From a checkpoint of a small multi-label image tagger: width 256, batches of 512.
Rows from block 5 of a small multi-label image tagger, named by matrix and row number. Rows with one number within an expert belong to one neuron, the router's apart. Each number is 128 + 32 x the weight over its row's rms, rounded and kept within 0 to 255. All counts start at 0. Numbers have three digits each.
Before each expert's rows are labels from the 100 images, of 14848, where the router gives the expert most weight on average: "patch colour" is the nearest of a few named colours to the mean colour under the peak; "strongest on" is what is common among them. Only what is clearly more common there than usual is listed. The data: abstract colour fields from 500 small random pattern networks.
# router: router (model.blocks.5.mlp.router.weight, 8x256, trained with AdamW), inputs 96-127
# up: expert up (model.blocks.5.mlp.up, 8x64x256), inputs 96-127
# down: expert down (model.blocks.5.mlp.down, 8x256x64, transposed), outputs 96-127

# expert 0
patch colour: blue; purple
strongest on: mostly blue; smooth
router.0:095135132142143146163116131196087090177116162114147107075129125110143150100150166118071129140178
up.0:171111141092127072139101204147088123067123103193099070174160136172086147159108132093124105117136
down.0:089212165131099130126089188097160132160140108102102087132149129139123104106159112124145202198099
up.1:143170099069176078110101148073075133138121134148146115175140169139124051127178112117159110056083
down.1:090135088179150032096124117117117157109145154107150071126076083089119102139116119153125109131162
up.2:131118071172170135132080194098142194188102111142140181109132150133073075184190141112090137167107
down.2:134201148093074177130106122154119127117129129149119104081154100161132167081124126159132138180133
up.3:182098120147184136112117165113131078097098066088104100137128116162166093128160142119153175111089
down.3:112129110105154105125123152124088075116107149140103145079134077176105131150095163164119076126159
up.4:090105140151137136059133197136136116142115141094084128149106071136167114108081095080160212132077
down.4:173092150082134187151100134145118118155087145141122146161119138181209150147149129110158161129125
up.5:126080173140142094139164131114169089159182148159134099143113157103115103204150154071097150114102
down.5:075178122141176110122180099161141090166166082053121161135134125139075092172157148101124113088111
up.6:179136074081135119065094117096139081156133066157143143210135184146115090162158122114189123095117
down.6:142140122040093091181167020184123122126057180155149114108199142185092194113165119102098125110179
up.7:175091118151190113128156130159118145149177135134085124092163103104105161223151110162131150101127
down.7:129151098177130103122103126113084108154075159070119174071104139108160106115150104109155113143155
up.8:108176139085099078105110134073166159118125140101175054153176135096109152139185088136130171124070
down.8:127150142084140197153124129164159108161177115176154120153190169161161171104130148134133117151121
up.9:148165137123111127143132119106117176082126090143174115076163103141160157129247158120118110108157
down.9:126142066127162138118150087144117112115139093184126154063099156082133153102152058156091099132154
up.10:140139130122137093132077157159152206092128091117117161115125155121098053159139111110188098117136
down.10:114122172111061120110123095081079108148158117149147124120072093153099181118116169127102133129156
up.11:115101093085173156183146142102100143148138080143140117120163094180061134163111090097132114105104
down.11:153159111062102124142138069163128091114189149228101123132074137175162097084122100111166109118098
up.12:118127093088147140117166132106141121126165140190143160151135178069084142169117085110189113108101
down.12:069117157108113085165141161106153065085168160083160181099172138160113150140126137140132159166185
up.13:110123104059109110107117142105137105113152124148092097182133090115147107187193087145151055076061
down.13:097160117122063091136119125092140068163172167135183119107179172136107100104172106148128118119144
up.14:104116066170151151109050147149158192156093180195111142168062050047173198122111115115153124169076
down.14:130109164158188124092126156123143135121156130143105134121115131086117108120118130124109123135118
up.15:108159140091160123128127167100146169097159103126141147127153169192087093175041103108173138119111
down.15:083103107147152121092071164046184139197155092096119100079101162114130075174134124129155171116123
up.16:162188084162161133097140120080182166121162098141114156129163128092128115153132056146135101106137
down.16:159198108104094085156131132194135100159122138126168091121144131169110132115122140122156130139124
up.17:096074098130138131108097155050178114153121114203163172175084152088072135151143104145091123144086
down.17:171139109078150104096229107150096132150115150139120156084190094174175172136095182061119115118087
up.18:146062099185212164123076102092112083103121145092112132126144111085115106098132098171132131089145
down.18:104047160162137141085086113142166189149124059133150100122127134127111131142132124156105152118134
up.19:122108122078203043081055117093122173115132092123090113144096031147100087151137159107164125131111
down.19:137178104151141158119160160156072149072140143114106121134101142134112162195155147142121110096167
up.20:096142130170138128041125154122163128163104094142132077196156075114128177180188084116181140134067
down.20:085159097149088112069093071101136119128120194150083194178124122125136153144071060142122153179107
up.21:145147062128119036103096091137078168148136124169139072145142142149126161165128131124175138138132
down.21:115056211152124142154130049124081130151113191030125097134145118076158122114152108147050079076171
up.22:172113145142152086112163119110123149128106124138100178133153089122127133111079174138189124092117
down.22:162124141174185126086099113139131165108097170191091200112134115102136094127172130092108114113115
up.23:126086162143149116106121179104178139131146085191141164183165078161137085183102113058163171097062
down.23:129147179128150214130086108131128155106119102108171127080150109132116124097141109133051042124118
up.24:158090118055106104075118142086168131092144166165107148154158105146147126187098124156124077115082
down.24:156115111105130110151138088177117091092176102131154101165125151132139118103199179181096119079131
up.25:098129118142098109123147131107230119163129153169117125172090037125161145097091066105179106121102
down.25:095163107103156138123092112125156136099191143140119158156068117175121187108077101111133148190122
up.26:099134098158153094056130132107121151157169123125151146097086107140094087142130082143093183061109
down.26:147081137101082180115143115135119103159070099140090159183158105111168156098122109157158127140092
up.27:132092119162106143115115144113166148126131141143102113158065112090103165161117107147185177128111
down.27:156150149175106125126144100112175168091079110070147084140133118154141139164125213154113041151146
up.28:164101153152076124121105117165149152103114128129120143207141080049119125098106181148158109103105
down.28:151159142216101180099157075091090135153129112086128134148142086133127058138127091077121092104222
up.29:163169031089161170125106146095115139124167113126111108166082095122084170179074120141138121084116
down.29:115129167163105213159135160117186097122171101082153119078114128094109070125088128133113150171137
up.30:123131074131123139068082179090093143102107120095090133193150101055162108085101121116157176154119
down.30:187119128130109124151080124192088152168093143175114138113098103117238176173111157099163131162119
up.31:163107137081153128107083127097139141105110120153106104188167157144136072195112196116138121128105
down.31:062124165147143140066090118166187102077143142127106089181150084129105127122116127095128149086076
up.32:161150110119167123120171105132091174077100148131097142097151068113155125111124137125131097120125
down.32:151135140107111105131106113158097136169133116142133196095108122102176185107114129082063133144126
up.33:066138107150180077132144174153091134081148166089062163099118105079133022155042153138219097066104
down.33:157123173082161103170170094138108151130163142145191099171178106132167169086145174133144111128161
up.34:103118136105113118053087143122112100127123105123077187162137111097143140188180186108144130050118
down.34:118026137143168085109117124067118127170130151097130128108085085093112134163109092106130167147089
up.35:121188109119101169142145112119188103126168091201107166169154096131085136166166079116143117142102
down.35:085163153150131116139078153133117081080155136055152044125158122074141142151152114147210197138173
up.36:168139112108138074107047092099181173088136105171109142214210161097128066137127124096124096116146
down.36:116128175087072104150109129138076067095116139176179123090139149137171133097200148170123047130173
up.37:106134194110180146081126114076168150126175084098154133115132111121106095096125097120109202116121
down.37:112160147095170144088060131056116140110171123092117086125088165127042139093105186130078110095106
up.38:168148088120149118125156095153152170107165085168083078170152132087104124137133151135089117111060
down.38:098184151167110192135123169167168087146157102136131075076150181150106130150141184140147144122124
up.39:125138160114102143107126104113086127109096165164077138099106083056174182168162143137121102168120
down.39:105115112153160128103141105161136136138096127143073179141114087099113029126125102150103130167079
up.40:103163103103133047097091185085116128156165139175171058161166103185125157178143139147089157114095
down.40:148078151120139153142152074141152092087146100090120097109168107120170183170151205113121048099123

# expert 3
patch colour: green
strongest on: mostly green; smooth; dark
router.3:151122118159115124078116121086141154125176096120153128142104146130141102119100106182152156113128
up.0:140138140100144111092119153167127121165092160156168109126117138139142129107185106094090120124166
down.0:165115124087197147115113120089169151125093135125125113143116112156112119079115112184102124162177
up.1:095095150080124096090102153125116125154142108128170061094202108141055138121125134075105138101129
down.1:191055095190173109132161128119125163138114150115117136137120068037159105129141170125185107193175
up.2:145035173109157094149088194130153128132170117198170107102147132142111088133098099094187160090161
down.2:120173122167090125153156117179054097090079147187082115138144091135186073102184100079144077167134
up.3:069064129084152111130049175137113052126104126178138132115144109193096125081147111083112145106131
down.3:160079123111082088030093139134131131153120117123160155113155122109145084200176132162063088085128
up.4:102102067169096117073120145151136142105129131123146130129127162081134174171232124175125107077161
down.4:124105088119194110164184142099122098093109120127158138109153109180070090110083168154151104112088
up.5:138126097075109086134117100099103154136144133179142132183138133132113164181154077116122124100151
down.5:171100143145086131081136138152119150116147152132144113136152095191223165154155104151102126138134
up.6:112154126132110091162142123142141120145146123146189133183130186125133111181168148112081103085104
down.6:091183216143139121152155156137092093152101111139096114084171086160170093161187177143170121131105
up.7:123099090148080104117143129101091097129104078091153158115098130119081103164125059141059104129088
down.7:175149066139122133105153124080118160109142125098134158145107104120111125107079186167110118136174
up.8:122120179095109115128142111193117157119104104134169095098130157140095110146151124101068106119203
down.8:094069132153185085103164170137128114163131111157193071071152108128086081157118157140160154105134
up.9:189112107112128137113115143151169158089133164176149186141093152123152201143110112100145099082176
down.9:147111106219156132131129152127100155151120176126160170101122123142111166116123153134062096058083
up.10:094188081116166113146173158098158080203143124079135147126177154164103159108150157130119128165156
down.10:180162088138120072103206105176158157079109151100081133137101096116108122094115123103146159101088
up.11:096098132117081119182194130186139133115135156164153073117149152176108151102134096132129119127134
down.11:109093203092069096106146099085133151200180142138156110115126174115138118157140149135100143132065
up.12:130087147144140119162195112211133166129120119120153152117159118217094151097162170107082132124164
down.12:128150131102147153113115144100115149099237152195183098112144175132147134122138107145100188128104
up.13:134154105098136128169156184164157134104166132101192154137170134138065116178169136071109142109186
down.13:110171098152141150115142206141153122143121111114135132080067165128105079095120153127178153127126
up.14:179150098130124132083101121189114148138079167102186102159175147094110193182163159153129131146118
down.14:126124127072093140125081120163119142066143177154178139136127120108124189106128177096166160143138
up.15:138132150100178140153158174192140085153174134134153161083155143110109160093168162200110164074152
down.15:130089132110154113136146132140115107154159122086140107149128119097137161086080141090114144137131
up.16:148112126129127092106175093158142090148115077165129135208138085129119162161151125092145140111128
down.16:103127173099166184192108135100130124117162137128143134120134123054090161082095155159121142154105
up.17:153074138145049109084069175163098151144129104093116114113129124056115159093169205109108116144087
down.17:186109132080116055085153065091090128173108064119101112136118127161156181143189194091152179110135
up.18:124128191142114085152105104141116166160069141122189175121094165162160146123105190129150142151105
down.18:077144075165127126158126132132105141094174109150121149088103142072104153124113099098147108112173
up.19:152168151072191132154179158119145114053141099131160143113197137188144113111105118128110125091133
down.19:127158151184171148141128170081147122105076133128084060133134067168092085112130152097126164200139
up.20:054105125114094080133168105136131179105111107175158116174139138109117148143129102075165156192118
down.20:066129156135148145128048119126123132202160135126102103129100160085162105145145090097202157140125
up.21:154084089146118083188068143073076140120124191110148173116164140119076115153140136188079083111192
down.21:113144182136159115165134150127070122165156131071108139108128083101101151139139102155148107121161
up.22:163056140141114146136113143169149120143152135194173098158168156172105163177185152166080114114107
down.22:169093155084159095154138155069161115089114118158133106073168075144094138135128157136108085106144
up.23:090112141106166111110098131151137130169127148143135147129156144135108145116180139137088154111143
down.23:155166096142077136114153163130117149137099152114102173105129188136119163180145139131078139141124
up.24:180085124152125114145124179122171178116133144121174115168164126072106078127147135140121067134197
down.24:167117106129135109116138064110156109105131100105109142186095164126141154173163148128136082123139
up.25:168075110100115080123139129178135126145100186120157134117195116126084168117141165133121170115130
down.25:126213169173141127079100147166145154062131159185148076119136115096112147115163165107092130157145
up.26:173155136144166149117142166171139136167167148133173115161115181025151147163109096125130132127172
down.26:150197111133076123113117145091138132090112114076131140154098122146139148111101081106181128141122
up.27:125172111136116124172180098160127150143137081133139085068160128138066094148174154142127163151124
down.27:121132157163145138167164167129161182180132134089123209150119128078093160130128080086147160098127
up.28:074109101130115169113052164118109117129168100093155134090137149119126177118150119122138122061151
down.28:132114143060156125121090104122133092133101073052156189132167136149119061167141094161126097125132
up.29:138130175090126157060186071064123110187135134130168118163106113147119085121140147137134102113136
down.29:126088073151116089086099105096124143185091124107159120085129139099152153159157115110155131122129
up.30:182106153144137101145147109171120127159148077137116134086182180136085204084162151116091101131131
down.30:088171120150034137116061102100093136117119030140113095099090102114200058123144086158105143146143
up.31:137159133126119131142108119172182099092122131144152155097139089122142235163177102193135087139113
down.31:175182101116160102150195086150156138116128119098137124127127123163190131113139151090094118108142
up.32:203084106122076100131122113127082148099117111133146087087164110092142143176151159158144089133163
down.32:143140070179103103080114154075139111077149123139055128120096119104156107130081111081143133155103
up.33:099131097122122117179084136123056130124111138096175162087114125100088087127149184141067143143127
down.33:143148074177145096091078119099068098135103149088110140154135095049132116101171132113130109124170
up.34:097138187085085093136118105123138072095178107141145131133175100101116123138178149075053112116142
down.34:167093119136127181115172134135141121107121090106122093154061132084106112173117150140136153139128
up.35:138169170112200131115118169114120098167115115085144115093103110110156100098150113138152142102174
down.35:143099090103117149140122111054177076148120111117126118092136081124119143136156080179127105113208
up.36:097148145100044078129101174158128138141124089133134149121090112137147179156145102119071106125139
down.36:129116060076107127085137108131164105155154133158147109167132149115101171058143096110044131127167
up.37:120134182087140104155117168109148071136205124174149129097167114100128078154140150089072118125147
down.37:091092105157097136161109101161093140084130141183120168148120132113163123100127115148160208121147
up.38:115181158110092153094158171146126121090144107131151140114100110107093173141189150123084121102136
down.38:097096146147063161116151064127172128191128080134147190123155094203117102138150116160057071132115
up.39:143116111141202073135193121156145156152100116132122185200107112169115190129151127117101084062125
down.39:179141138146167110112131191137117117087144141092160155095124125067120148132125151092107095091170
up.40:148124157099197100110100121186166150142081098145158116164138085147121153129155164131130114141172
down.40:103156123179105100147163108164146126157141074181140057116144176172190131145159126068075092146112

# expert 6
patch colour: red
strongest on: mostly red; smooth
router.6:122118147135125073127066133058124108156097143183108137192115097142139127180133167124124073115141
up.0:176107111151148142143089136110152148133139137107123112071100134150133105108106083142157103145150
down.0:153073108121138156122127114085216150170104128094074122066139116145134131161115086153108087092069
up.1:122110095128151158144095162161128170179165160040113149137109161117059100157101105214069153050131
down.1:106134129162089090141099110148167047132071162165156104129191075173125110148108135135143116157157
up.2:067133082135155158111101149091150123076168127146103104099094129089118020130120112132104111099158
down.2:188183134164162128124135116131147166204139041101074122155105113132152109138112085089109100138150
up.3:060109137153122101125081135136159161103151172174179121111191128148151092136138126122165168159199
down.3:141142176086094059099159128107119151193098123181166134141115096149154117068157118193126107156087
up.4:178153135156134119141113106159105198133183111119104110084173127161075109173136121170121080114161
down.4:131134109119133118171130160097131143135112146068115112175128132159109132137104168140120172142090
up.5:111149121192147155159080190167123145108111113181094094141144114155168126160138133152060058162195
down.5:095123088134206160139109131168074171113075126090094159116156075117111162128140132089145137154181
up.6:061124130157164145169133175139169105096123164139121122050137134099100103154081153070152051126146
down.6:087079102137172140120096151143185128208120093091113144109110135107114088129047107140118148109095
up.7:099103135126100148132102122101134119156174087142169147103167196121114075070122135189112136130100
down.7:179131151111106105132198104130117188169052105160115145108082126200141136136151111082122053104111
up.8:108169115112142147154127126121120120151178123076136122125130169158115064142071094120064147153149
down.8:161110143120110142115089152171127144131102138138149094114162119137172095109076170155154157187107
up.9:142138172112092172141187131085174160098141155079122147100136145188079094157064052156094136147183
down.9:103152097110134205116137120145134175154149109132077136144077100154097142171143112139113110152117
up.10:141143194145150133124079147125133123167115099110130105102105125144089152182132153142116170145113
down.10:083177147141100102161100151151079092161097160131142060123135151118138151146165115119123153161078
up.11:132110105114159096107112155090177081167143102140196112150101114091112104120175120118105165135179
down.11:172192098126112159114112128091112132109116187205127159152128094155147141062131098092158122159104
up.12:131081083113126163180123174088125119162142150098083135125062145131079122125122117118117097126099
down.12:166122152101104111102112102208162125167090131161119070128125155057146158143147077077138071131129
up.13:163166072106156116065122122131121156099151154064122158161084161121145152149125145150125105072102
down.13:156087144141099131117145122110153069084178175084158195135122125191116147167182098144123134093120
up.14:112141157180145166189185139113162133137182105182135159105157149137115078081117101175116070089107
down.14:154174125079085157171167139140082096143180097171128130171086205151086145094163142121114138140134
up.15:131068117144177164149129162159131133159151110163154127086125121153134146087112121112149157133142
down.15:155132141138124101092146166087120089176173063105145116150119104095065140066145128183148123117099
up.16:089108087105164124104139171070120151107144169099140069079153096084105129185122097158133123073112
down.16:078165154129126152130116115144067132156130127167107094143124193165122157117170130061081138090149
up.17:114089138113148170112118207148149126164159100122132127100139115145111077220092097096121104124154
down.17:119099123178121143051114107170099168183157165204133151084117115124158100122170111107128140124121
up.18:140101169168145143100086106118132112161131154128100106112131094139147105148183102131100123136131
down.18:088128136116135098075130107025150149183117129081160134155112127070124109103111147117125140153083
up.19:149118188126131118167129176134168152160135118173180089120113172125176146094117131093169117140095
down.19:141148112056077131137169101121119095111140135133099154129179119147163163168168148230109133096126
up.20:213114143172153125141174112133139110109158087092112125135165148148106119110083062140107113117134
down.20:132107134154165086108155135113116157047137152108119149096151074137094093139075138097150124106135
up.21:100142149152121131084130195084184117153151139110111129115175107143132096130095095111128120104133
down.21:090191120123069111209168163060096063167153161107171124179104089178139137085149050144159174160151
up.22:167125090072139142113113161135119118128169090162144114165101135106131084138119082151146077104140
down.22:120160152072121146168088098185108114088124081096074114116180123153168123144117187109113122149126
up.23:161155126133156140084146159117199149158145110063120152059129119146112164052146134179133150141148
down.23:107150157122138165062072173142183160177131179145117110114106132122119160105125149057137187151086
up.24:131169177121117164150124103146075141100180093173148115119095189145094089097164126127143126136061
down.24:106106091134179155172149153060146101116135130189134136132154125102090088138097190157140083096079
up.25:145089107159081139105116179138138128181126119156125096159127127116101113097119148152031132165206
down.25:159104115081165147130123135143144196149138160134146148167116150176117123099064141116124158140063
up.26:085102185128174158150102159122171070090139111139129059098164108109144092140110127150086128124149
down.26:147147119101115084148129120150120153181081076148104100112133102182160120102102150141099146216085
up.27:085129085113161153059197146093138116162123141121121063081205070143126159173102182054111139086110
down.27:160066162099103105108145160102149103157130126172090115106078144157174154103102160117161117140068
up.28:181104088089140141149141114137139091109154087164136120114206124141104099140106109129120042100152
down.28:114075085170167167110113153124102157135111144092107166103111144068106120116145196153138151080125
up.29:131112089158149144119101143124159165104155173134086078093187134158086066165115132172107051101140
down.29:183123121123125080097145082158114162136046121203071126205121162136176160095146173150144094153070
up.30:173114193142147092085136123127122117059124126211148091101122140133126098170078116093096067133156
down.30:096058117098102117202104169115111056129197109096084061051126118165164146149133128145110116149105
up.31:140157098168178175085140168064084089163133139125122137087105158175108127135133082085163096074067
down.31:134144112071094095102125074138133151133061141113114146152122047154108163116136105131153127163057
up.32:183151168135174175140124138108146142097139092106122137107126115130134129110143095113140138092072
down.32:160119119104142043077149120087147118130126104140168111161139163132097098132132107143133169142107
up.33:121113134128175171148155120144114103153150109149148146105133104109132077122090043089139151135175
down.33:178111184138143164102080154091157138130091097171137186117105107148092121105114088131167079117123
up.34:110105105158120134149108144112117162126127161108190129083184138055088078171162142114131117121173
down.34:146129171125137200139111127161112119128146071119119130122158166150175161179139128127147080091133
up.35:115150137155160180092067124101100112118150178129116070085159174129086108125165147170091071089154
down.35:111146096135082095115108136153098163181128122196132134149115114147145158091091079119152176167124
up.36:146145113133199147157112127141168151169146093084089060030182113144119100160119098126132162120148
down.36:079151130152145187145139124147119091066087061123076067135120117128142055158185128106099153197116
up.37:159138095151175155128177172087108120127151083111186111117176162144118086124110173129112089099139
down.37:101124106075089081191181077158096139182163076128149146138131196105098178157124152128144145149136
up.38:084113179163208153094119156107171089135156126167143134118150066122098114155099118074111130101120
down.38:119138145137162168106061116130158141136153080156161132118118100049203143099127104138090140143190
up.39:149093132131160156159179117109125082124162038098144139076134117121081112111105201165098086117198
down.39:128149059124113178136212123148138119149170080074148130128120127143123136102117073194139148103135
up.40:106165168124143126152128174083120117127114118138116109122136137146084092168150146152060175154172
down.40:190090144123156116033113096092161157131137123164047123168095059100175155100095144142123125145114

# expert 4
patch colour: pink; white
strongest on: bright; mostly red
router.4:115128095115129176183195087153104156111069132129082121109137116132143140087090160097120106113088
up.0:189095088147168139177098112092117188147139118152159145129075140148105134179149110063090151125154
down.0:180155141124094084148103128142127106094073144143148134094150119136138160051091180078144043135136
up.1:134064148137092125083133121059156091138167145145186094156157154110161121141174164167101097082065
down.1:165122120145119065169153120112112164110047146149122151129145058112139146120139179105161095072186
up.2:162112179161098103142091105185140131106114113092113157095153118116121099178109140133088129091114
down.2:156103124203138116099097119116183094144100129160141166121150063139150105115169093102111084151112
up.3:109152061120125137107136106115165155145142118169142070132138143131098129173176172121127080156102
down.3:141128119118106132156121116143147118135120154130142174101140118145128184111133141141203175148103
up.4:109163143160109149138121168036180151098155130091148119121135146147144097199154112056068170131149
down.4:128115142190147142111058143108085077157131168149151154058157089103137117143160097100147105147118
up.5:091157143092163091086092130082164112175173105137186121135160113141141116141140062147099099116150
down.5:178134150187147191144080152113098158147101178124081092105093109126146135126108080132188139107055
up.6:157121161169131136119101141135147127176147102082152106166123107136096120088130147142070099073146
down.6:142124137088090110166173065161094129102104159173168136178147130208130198148143141127109106135123
up.7:104104124127131116127147130115191081118144139113130045132165074146109082117229133143092151166118
down.7:146061154148128132132077144074110098116113192140104114101084123082203082135092156128111144117101
up.8:050069179183076136128151121118166162148146105135134118122123127106112103134149089191121113169136
down.8:099134172122086138114136094139186145115164105106149142120148142122081122143140064164111149154134
up.9:118190175170168129111141184163119126143171093135127069121124156112056088108096128124115168165114
down.9:164147098165112057101144117081136076134085099123149145137157104147093104172066121119141102130144
up.10:110130135128125166089100127109115137133148119159117112121020143127063067064125088135059091123170
down.10:090097159115112081135123096114174107146152047141119054123128135137066126233160148133092183101079
up.11:079172112161209170192155123134148127063162128112100209088127085170104133125094144127140101174159
down.11:113137145118126130098134163134153141123125153136052170121098087105144179082073178111150158130069
up.12:122151168131094159117073157130151094134167099149177088103111159112113095110173092130098119142139
down.12:166134145108069081145162044137164093179104143135119067109146153152123101160089144124095126190127
up.13:138074111142113149102105160100163157090171090140142149065079098089139016112189092125095169124121
down.13:124144082174195159122136153120171189088154140066116146175159116118106142055107137093113162088133
up.14:120123094138170126105128144122147098127152127117114067072095132117142181145131103147127111162158
down.14:148120144081175174218178098181155134128132115141131102116160160148159114130109121162107091164107
up.15:085118169149153179136157146126140135185147111097155090114137132117059095153146072117110136112166
down.15:165154065122111060073132129110196121094098157120153132169166088182092121103082094128178165139099
up.16:069116119081124166061093118087169113114172112156135071138169139138061139180139095225105148112114
down.16:130133163182130172143169153124140151130139089169159100121160185128216063136115141175168135129088
up.17:102118111125111138075149122089152118169161112161167133106160150092165149132142064130171143145121
down.17:138133130034128145103123105163152145187126093155157094102097151164196138136119126149105168151108
up.18:123142105184129137094100176105156092147154167211120067121154128081147084167107102154117123177154
down.18:104117136124093090157146094143091102159101150128106129108145153143167160163125100159065081127154
up.19:142117121124105091150179120123162017103148130112140108144168149139147159158147159135100114122090
down.19:110127135141119086123104130130086133195126189146172155101175159092133151185132148170154115132142
up.20:139098148136112135086104094110158127140153129078131107086124064129087120128128080098118062152117
down.20:121091144147155137046065157132204171152158121197161120094131131106093164172144085094113126141114
up.21:134122095156106120070091153084183130104145044097210110102056112087121125114142108111129110140114
down.21:142120129139130071118100080118136118114123137137161178140134071162103165059119150192122119111154
up.22:149133116068178148094084168095169143084134090106141059167143167117126106113145154198135167126090
down.22:106116146114116092132141133143157114087135089099124136154145084141114175116111153134093152159142
up.23:109129130148136128150136132073080065109143114129123097083101126113082080145193103145138171129153
down.23:073137163146121055148109112121106143101103168140073099122133112170098084159119191085159107132114
up.24:055121135199187173107084130105166129141148109078109141048187094128151099189120102088100155103134
down.24:164088150170103151124115152134133160102165093114132102114151112146105186173152163118074057102152
up.25:107146168142184089197113116118181128123149064118123118084141116157069094113136154104104087107143
down.25:110179070100178092113193082121107129120109081070114168173082087165075125175119132064111133124070
up.26:131206204136104155071103120133170148196139088123140113138080175145112086136185106091057148127064
down.26:088129122161093124119137142123101077083132144142170147107135108105123147095114134168186132132193
up.27:096150124146128118127161164113165107114171086153160101101144157111126069087150102119102108109135
down.27:130114094122140072135123124121102120106091168130126146092113118090084156141112165124099072101157
up.28:072142178107157112168097130116155063080138089130131111142072129161127103108087136156090095149160
down.28:137149118163146102090132115076120154177047129158167173129078082153133129138048083148133096107108
up.29:089104065172154180159128140170088102152112129074109149112063076127158147135116137136137120183185
down.29:119052108149198180110134199094101151118179114125095107110092125094119117174097136120134146111128
up.30:122146124140131141094099129129127188169120101125162106115150078205115143170149081119148099100141
down.30:129097085148093109112086135103063127157101059142096140120095126128118121164160107182180127133096
up.31:149162091203143145096071155120132126110135129104103142081069138143138120122126113192137173083123
down.31:166115128138114077134175129083094079073074167121157125156176092159107120080119192142137122118137
up.32:044133131103118110132137130077175045150180078173162100118127121128091117162167099151152128153133
down.32:157096183127143145140108093116146109102123116118118112094195101081140132079178182096122115085131
up.33:088170192099093142133139181112117135117137088090144137125119129112104054205149135080114116126149
down.33:126186169177137092090103134077173157136047194136110134139123071148101087092106102093173150148122
up.34:107094173111108128085134124165195091124126066163133065111152138144182128160190136134151095184101
down.34:090139113123186137145089130064168110115122123094119108060138114132130075174138140051155106102137
up.35:118112185132188206141071147078139131111163037157125114129045118094148104154116107147059094112097
down.35:113083195131138145190160150161159103152128117115143131107166154125125112112165208101121065109078
up.36:145146096188157095103141147095155098045153080122155170089097110096089131143193078115125178074107
down.36:164173198075129171174148151122148126137099061088130156094172175121088145127141154150096078078121
up.37:101100145114184134099128146111146103109175086160184119120163124194102102141157120091074156098163
down.37:075151139103130157159146091133127111090094114147160125142201113111131128087115114113124223147098
up.38:167051130128107125181142107216130142120154073134108112070123109149079140161100084125136130117150
down.38:086137165113150079111075074098130136190149128144165088132119180085133076185071102155083123175114
up.39:071079128204137142068141157081155057142126129096078106130115110095102110102119176135136171074103
down.39:161117157150103086129162084137132164116099141127074191174136127134175132161079142097101091080092
up.40:175129149150119129182131148112141110087165126141155131068165170096117118124178127108183120117140
down.40:119134112116087068149125048146104093115128140153142133143135138178149176108120179112125127130090